Weights of a small waveform VAE.
Model: waveform 16khz input, encoder activation relu.
Training: adamw at rate 0.0016, 5900 steps, batches of 64.
Data: 39062 training examples, 9.7 epochs.
Rows from block 7 of the decoder, named by matrix and row number. Each number is 128 + 32 x the weight over its row's rms, rounded and kept within 0 to 255. All counts start at 0. Numbers have three digits each. After the name is the row's rms in percent of the matrix's.
# conv: width-7 conv (decoder.decb.1.2.conv.weight, 128x128x7), inputs 22-43, a 7 kernel for each
conv.82 101:102116153055124142093110173112070031081056136127137068105206132119107095129170181104116132107106097086109106126127111135088138123086118099103114176156139120085092160142114106097104082086119123130128114111130146126121125128112114115183181176156140131123140125162121102075117164166083108105082070131122099141110151142172069153155178059112123143130121127091110111111118123091094093111130130112129074125146082124119120110141141135141123121130119101142168084149095126
conv.83 100:119118107102142115104226168083090066076085132117118084113164135152154132110157116158065077076108070091072186170139159120169130131122162132120148157154124121147155167139090143104129130125153118095094106105105114194198190209195175188139154103067063098080110091135155145142161149137108156123156094133126118140129142116159130182136144120120184162156162156172185128145144145133144156163168100165176156129116116144133112107119121121118146126128124172123134113157125136
conv.84 096:084089114091105113086129144165170175176220132127122151147105142172140153112073105178126119132150121126122182193181182166194180159172120177169128159131111118140148154147130118139148093136081117121113124107109129125128121114126122130126121134156164152132073120121150134115128085124119075127138092121172183200153118130140142085113101129168133120111114106136118178167173176175187167190173181154142203164138124144147174078100126120116111135134140120154108163154221163
conv.85 100:140129132137164137091114108147139146137137092117142129145144143077128125114097078133132142120150130104141117095154132134114115207213181167139124105125139147106113170163115224073106133070063125146113120141105115108102108096105123132131124155156152120117198167150128111041013085080163164108188153111142109133116140161128125093079069150164081116108118126116136165174163169178146163151100162120103162167158147181124148151148126114090114120102132139153183155131093105
conv.86 093:094117085087105082110068094100150170185172151167163158136098127169147108142153123177098105100107107111108117131118131136163142137124097087107118119115129131122125112119145134117136134101076113121111111119094109111109118104114102128129134141154157168180110097148135114125121137124152148116151128151161176171188161170097092136101116135121123109111114116122105116118129121121128146102106120113122127136133120158112106135100142137147143135135137110140132109110126100
conv.87 097:108137138119151176138122137153147172174173149126133128156142132125127088124187201132154157160158146148187134155151159141149155128118124143145155153126128109097092105105120120101138117069129151145148141173201168063063072050052044034130119135165175180163150115135119109128148110118105111105155120117136137146172145145095113153131112091122092097089088080081090156153161175182183188129143120138120144155198171096190101179214127129136116124126137098133137115081131141
conv.88 103:132145149120117141118082063114137167191192120152189183183145123148126138147127140102134139140108119125139113113108100121117120149151121099106091091096105138109103118122109153182088181109090094095109087111080105094109094105112118140155129169173153113116132159176136169167167086139133159170135200110167151182189158184186114118113103125240104111106102126118129125119127120133133138128100105121126119136150132106136119139118092101086088105111107155125120093143178086
conv.89 096:107104107108120112124154152158135141155156137152124098124114102091149107126145159108172187179163157168195133135147142139144138135124152128163161151088069063075077094079142120132139118106164138140156147151162142068064054069058064060098100118124140136142137101122109128122171164131104098111150138150155154150138122132152133166192158141148082079072074066067071156161155151157164161140139129130133147140107122129147127176159130125115114121116109148134136091084115149
conv.90 104:144163117141138141160063105165175231081134146159078188103058109126157078115104160143220139146143096108137131102106107125127062160236128105143135107168156154123120092152097137162179139197157128137100140147110137115126127124134115136131129165173129079096131142151131173142126139162201066185093226116145134138135022152178150127069105216168122118136123111137134133122120130132140160141140099129150177120194120116102109135115138136131110164160154103073193087123214107
conv.91 103:177166130170130111149133101140121162104156102121037175128073149064086107177111133171127129141154114121120179104098105123152033067138149128169077104153135172163153059114034146117189128175153133131129117123112125131135125124133116128057056081112100091076127176117088146161136140104148126132146128090110116085150045138163133152113088117067115123139132121157118172154113088132143153163101105092064181067118135095083087167089170122128110115148112136109116092099183114
conv.92 102:060077079074048065066093117108101112118134128118125130145198153098139119147149090135114095090118117112095111147106163134181148118118112143147143154096075104116128128097139229098161128124185156172172178186168168125124119121130120119113132130139143156164107148139137123105167126135123115137186117099129114155103139084171142160123138135145120120097080115099095112109114123114122146109123106136109112122153097168114143144110225216226237215224225105141161152162161142
conv.93 103:166137157122129152166149116144157145149180200120111151150087036130131128106091122024156129135154124161175150165139153142163131155222125143205110150116112163116105120141105187153122183148113086123141144110084107111134119118113095099115113148135143161166059135162154113093173143132175159130100186158131157154194165144120114121064125141119129142143128122135137152158155145150166162116109099145148158132122092155111128108034086106121116102101112126121250131084188188
conv.94 104:137126132141123146132159190173195174178163051099139126130133120109089117125127119193178160162141143137098156177169167173157172188089093131136149072126155145161127133140192137189110112127124111110117113108116120106106102104094110103115123132140137119113120080105119137158125121147118144135141159109140163143102115092051026083130099124194091062095098110091090198188188171159153154180214185158138109168054132097100146135169137139128132111139137091137133129150042146
conv.95 097:128097129152139135090150099086098091119137121105123139146153121146118104149164158113088126107111122110103135150120121129148153170194190144102126160140146154196182168114159121149152149145128146138105124139134129186187196212219224221080086063042055061086083064104148141132117099122107152174167140125120121145147143120143130128127132133170163141165162196199212134126125122117123134099151125134154169138128154137120117114105135130124113130111113138125113109155144114
conv.96 104:119150121146143148180077088094088091075133178130124126141135080174127123091092091015151131153155161127161121104103101102126087079120104103113109093081104135117110120117098185154110234203155139128138126141092092104102085085078068070099081129146132151188143174129131169162223132188189118132184196179118214154207108155167179108143172130135132136098075083081115124115128121089105121105102085122105103113094125103101154175070099101128108112117140133165215080127238199
conv.97 099:110110099091117074089156125087079052075124144180114113127123121152129114139144150096148127160140143164182146099139085131101147146150208185131145128107152145179165112122198088157144126164109156152135152142158162134127132121129138130123085091091098109130129134076161168135090112124135134189144210114090081088102128114117110094107129136152108106119153115145138161177154143171178173146052154094132156150102151117115094062123147140163143145132171130129135177143105139
conv.98 097:104123116137131124115159184171131123169186119129149097118110125100107148148137110182196193181172164151119159143132132128126122138072090115134099064112130124121127122110169156158117112129161101105101105091088102106099105089094092101102101106125114092094099115148151136142120141152150123135164156101137159143107101096127135083097139151146103094107108123117116228215197176165173185191199197174140155182146152145141152150121124117112113110121128103150152182165055177
conv.99 095:152132135168155148094183153133121116110100139128127117111118114074083121123136081061086092119136180147134160157159165170165171165139128124117126149167153179168150127141129101153132139109082118089100120120109111163152162186177165155132143087034059095130111105139160167153125083128095143155139141144145180178192127130110080114143138128145156164172154182196169123110121131126134138149163133168177138171070091101133109076070074085092083087097092165132145130143115032
conv.100 100:124150133142130138168080102173182222160166121183172186123078121142145128114072096147161158142146125134134139116129128131145131138148055091125130099099120120073095095141130164155155169114140112106105108133116093083099096086120108137132144188193178127131177189181144213174128126202233177188192243134138176173169098169178128111118144172191090102105109114127115163147138142150149151148113142139133130132132150141084149189128108101095115108136122098047192130185205108
conv.101 099:147130108118124140102132085107047111086104092140111055088094162106143135101151105105117115148166102168183237088151136157123142077143124055126053108174159119102085095122036094170089183136102126111107131130111138134131142147135127135094097087110126125065114100042117118138143127128107158101102232113129108156127120178133121081111095134123131134128133125103108120120135116108117147227054156111143114139154131094119113157124139110094132110102129186112111135097134090
conv.102 096:139104140124101093148090081061008065073099166152123118074133131069069100158156126135126085084119115148117115097076116099132060087144122148125122146182116167121091108101073188136151185148189126126149132148134100155128151134151138143057079080133101150111098105066164132204231103091140119132138132142126186094105103109151150136105130145078090140105113137130152108103112113128116114126130096126115121051113116129147143149120136133134124151139117153122110162118169089
conv.103 094:150137148187162153135137120088086062084093120133123131131137118158163156147140135083046076102117110107111118111102107104105115120115108100088109124148124129163135142138112115146116117110100105096095107101101111156150171169183166176081080048011023040064095082124162151101107102122099141142143102107140148156155133113087108115139135107152150148168156163184167096079084096076105091083098092104102099125125127129123129099111090104088098089087102138132140146113121143
conv.104 096:148141144170178161116104070069098044069061128128132128133123102172155154155162145070050094089099121112105089100093085085085112103096101084078090094151136147153145144134138108173136095109096096094075099113101100160150173168165172166101076056024016028063105105135167130084099108096094140151134118127151156161175165139079092127125133120153146154157156163169182068082087079075080071066069093081083072114115150139143119106108078100082088103093089109125131145103126127
conv.105 096:122187146154145161177059063096112190152163150158125201186137169136116111136092134156128130137112128140152109115116133119143126096146073095129135130162151196120135069151083154120144168138135135139111138169139158121130113117102113123070049102140143151163147133121000084139145114167127128101070169102083134129193106185145173166106084203068153137156116114112131154144127135140143155123107108104111133118114134112069130161085122096120108115149115109114174113124202085
conv.106 096:160126111156130130097166141162165156121084156156113135100091135140134133147143122115031030106110099117066230128144132156133159153165113106115116140185160133157132142139067123173118132103082090067054104079098089194179179194177184170125138131124100124110107158160148175124112121104120147135146167134162163177163137133120139116114116135145171167180168177179178112122115115117119119174090127114156133163116133132122112099116133092109097108099116172139141107139110108
conv.107 097:116097117146134118074148112098151105134124102080132119129114121130128165146185175100034095136097134100091138088170073187098190205146151109091122106144144154200166175112141108126119131102047108096101095090096095148146168168175180196130131097075067072110125144095144131081027105117108155185133180103095134139152136131117130082135095148188148152146154173182182149162128144157129120164088174074136096198160153151151109115132124117127101130109129125130085131141102061
conv.108 098:129091121109106111114093090114137144151153161170174161135117109151183192117078132123156146162185181173193090110130103134147134132137113118130131118103098127091115137111111177156094197141077138142170160157102138109067058027025048033117094119126139155178139141063093139122126154139132107153111196135145157140137140146165142103140131110142112112061056082040074137129150144147152169107088129130120144131107117153131184134090118117141132124106131119108163086104128098
conv.109 097:124142150129157153140067043094104183151145122160145241232135163122192186084042074134126125127131108112150109134156125151148156121190090119135152163144137178145166134137119094104149131119069171155137139146138134113120136103109104118158140167198208178196165147061067097157106094135138078098071144075136161185173161226117092085106084110094127105119104086096097120112129128135137129091099117094094122117143124094116119135130106110096116128112120218098156169154218061
conv.110 096:065067076084087091088157172168144152171187142146136123118119103177160166179101089133174181183196186178158164153171157137147146153129132142117126133126115100102103115128186124145140115148140128142133141128134124082067076071084087110125110116153130116112100118131152145123146131119140112095106103117160137160120093088154153100107149122138108096096098097119124220201208187206192190190195162158159167177139155135137119138103128123142122135134127051107132125087106175
conv.111 104:146121145145116124159161160172181179076167139112122146044078071107124162087066122127121100127126146119124129172169094112154099137146123153109115096114107160142151140124128073115078213120158176134153146136119079118120116102124110093161127125124107110157147163061150135211138132172133100177093136162114172137121137078079140079145148194158137128128127115133142153159152119117138137074193156123101221130089123053136143148137113107136134143144118123089127144101196174
conv.112 101:151138106140135113117177141139129117121103091103118097132130131173117164087124119058103125136161132158161115097198047212057163179148165113110075108116153137142119138150178108183060137150031129130141136141119133143122141130117121118131087111109107106135117117107110137054069128110131129174040222082143110124132141165078121057130066107149149147147133151133103148132114157149127132176035188080134130203091157097164113109188124133116117137109173097125114177128130111
conv.113 107:110126150161119124154225224154138074119136112057121151117152141123117131139162136158145112124126146109130074144131126125149102169136183166144219211080099091105128088098222152096154147143143115127135122114105127110123126124130125130104104112083129140153127140148165157150116129114133112144144050096082103083090094041132129115107170134148138106119147125140138240208190210218202235088126145140119178140073124174100172121079105138131128126134114057094106124173122133
conv.114 101:147172136175161138172090112117151176164123150162195198181179170126109119149155144176120138134139169150142101102111121134145137137090126133131176136126131139135168124131113136151105142113127137096104088133126134087099100101093098099111125146145164160187129102105051123120066128090112127069089132147146180157169138209095079119121107171139100077065092106082077135125118143155131135135129101099096114119089147102097113169134092068063070073070059101158155090120142079
conv.115 103:118162148091132157173178191123166162168107149176157122121136139064130076130118026195108111106109091117074144200112207093184120143117159144183182234139146143090092124148081176074167138139255092151137118130123149123122113119109107107146136132125138146133122044128137101140167138174107138100143015153111118077146112100103096214135136123091130143128135124104130135149157162152122116107239112236170161126121033164113107141072122122139132119132122113072122110097085148
conv.116 091:130131129171145125128228233153122099134122086086112090104104103134129179184161071078087108116119124136126182154144133134139165135125170135114118142160147151170153142134131117107102128106117118113125124119129123186184186204190196195172155137103112149156150125114165169157166122126107173196194190108124119113123118114140133130175155133164182185189206208201203151150134126133128141146138125141164151175121137141143132116102122127139124129122125193147152200154133176
conv.117 103:086107109111128108123167107084133090109115148037102094115102072138110140156138108119140132134129142110172055164156111166117180055048076138060133013087126128133134151113255103061140102115113113122142105114113136131134135117121126121150105121100122102140092117178075116100033139120151087143120057125120108097115159094091104129111123084115141122127120112121092129084090120098078096059146157107144116179109135149106166113122097147127135131115117074162086116157121114
conv.118 099:090149126081099138107105116123130152151112127160147107107142096107115090111137158096078062068079064058038165158144115107096124166139112096105149160134145129112096118111098086149148109100108101111119119108129125133131126138138142112169160163152148156121121093149151094070132141148104127135097112155136118162125143079157085169159132112155114127119115123114115060060070082065053080116082107121125085116147084154129133075132144148153145141138135099153158098117129140
conv.119 096:063076090074079086107147180181162141179232141133136129139143098126105147146134105092148152137147142128133182178182156144147166153105099122114109096110120114133125129129196145170134143120138102091116115106109102105106101094097092103110105124159128116097110128136147115125128130146130105133132137118151180175164124111150131080101128134142110122102113108113127206197185173173179190199222179183181189205118145106140129108109101090090095104106103103155192194154149212
conv.120 101:108123107112142127101255151091091109142106104120142106124138125110148112137133086188112083057098089092100091212078195060201081115121154111121167157133094122086121143120034171091109146131187112131145123130124123114129125141126123125164148151090104119127119050154119112173175123134110125101170053120093125086119125110178126197103129156058144115108119115079145105111152158123138148060245023177096134077104102154132148147110145148129150129133124162099114060159163076
conv.121 099:059080108031052042053084096093128107131107095109121076073073094108139186237196145191120139125127142135105091116117123133114131141117102127141140170124139135124118111123137179126136118157147131143147154144151136117117131130106117127101112104117132128145152126105099124090117134133096119103086133088111120109093087085180109167156178160086118103112103103092113149154155154164145159115139123120094120153172105156145151124145167168162180186182173128094114138154114108
conv.122 102:082137108107106100109104099104230255167151089118155125141104068126150111141128102101143114091074100060072121209114151106141097123112069067085159137097148154119145118111188147109195127114212084104072053129107075121137147133142141135115139151146144130130184107138128078146127138130123133129145051146137150171184146142166120192110078170111157147128141143133137189150134142151121136056147082146092161103150120153122079140101110120109095137133117102096125103147183090
conv.123 096:137092098137129118077116021094123149160076119108096157121100126132083139140119126082017074144102101138122129033127044137126165197180144103115138131128142110142097129133163110200158144104056148126110152128131135125137133155145175156131123116122139133163111158147105205107089067112095152151142198090136098187145152141098147071131115116161117124138137158144158128139130130158164145174076142145125162149135159150125126090164167136149154147142146161155126139162102084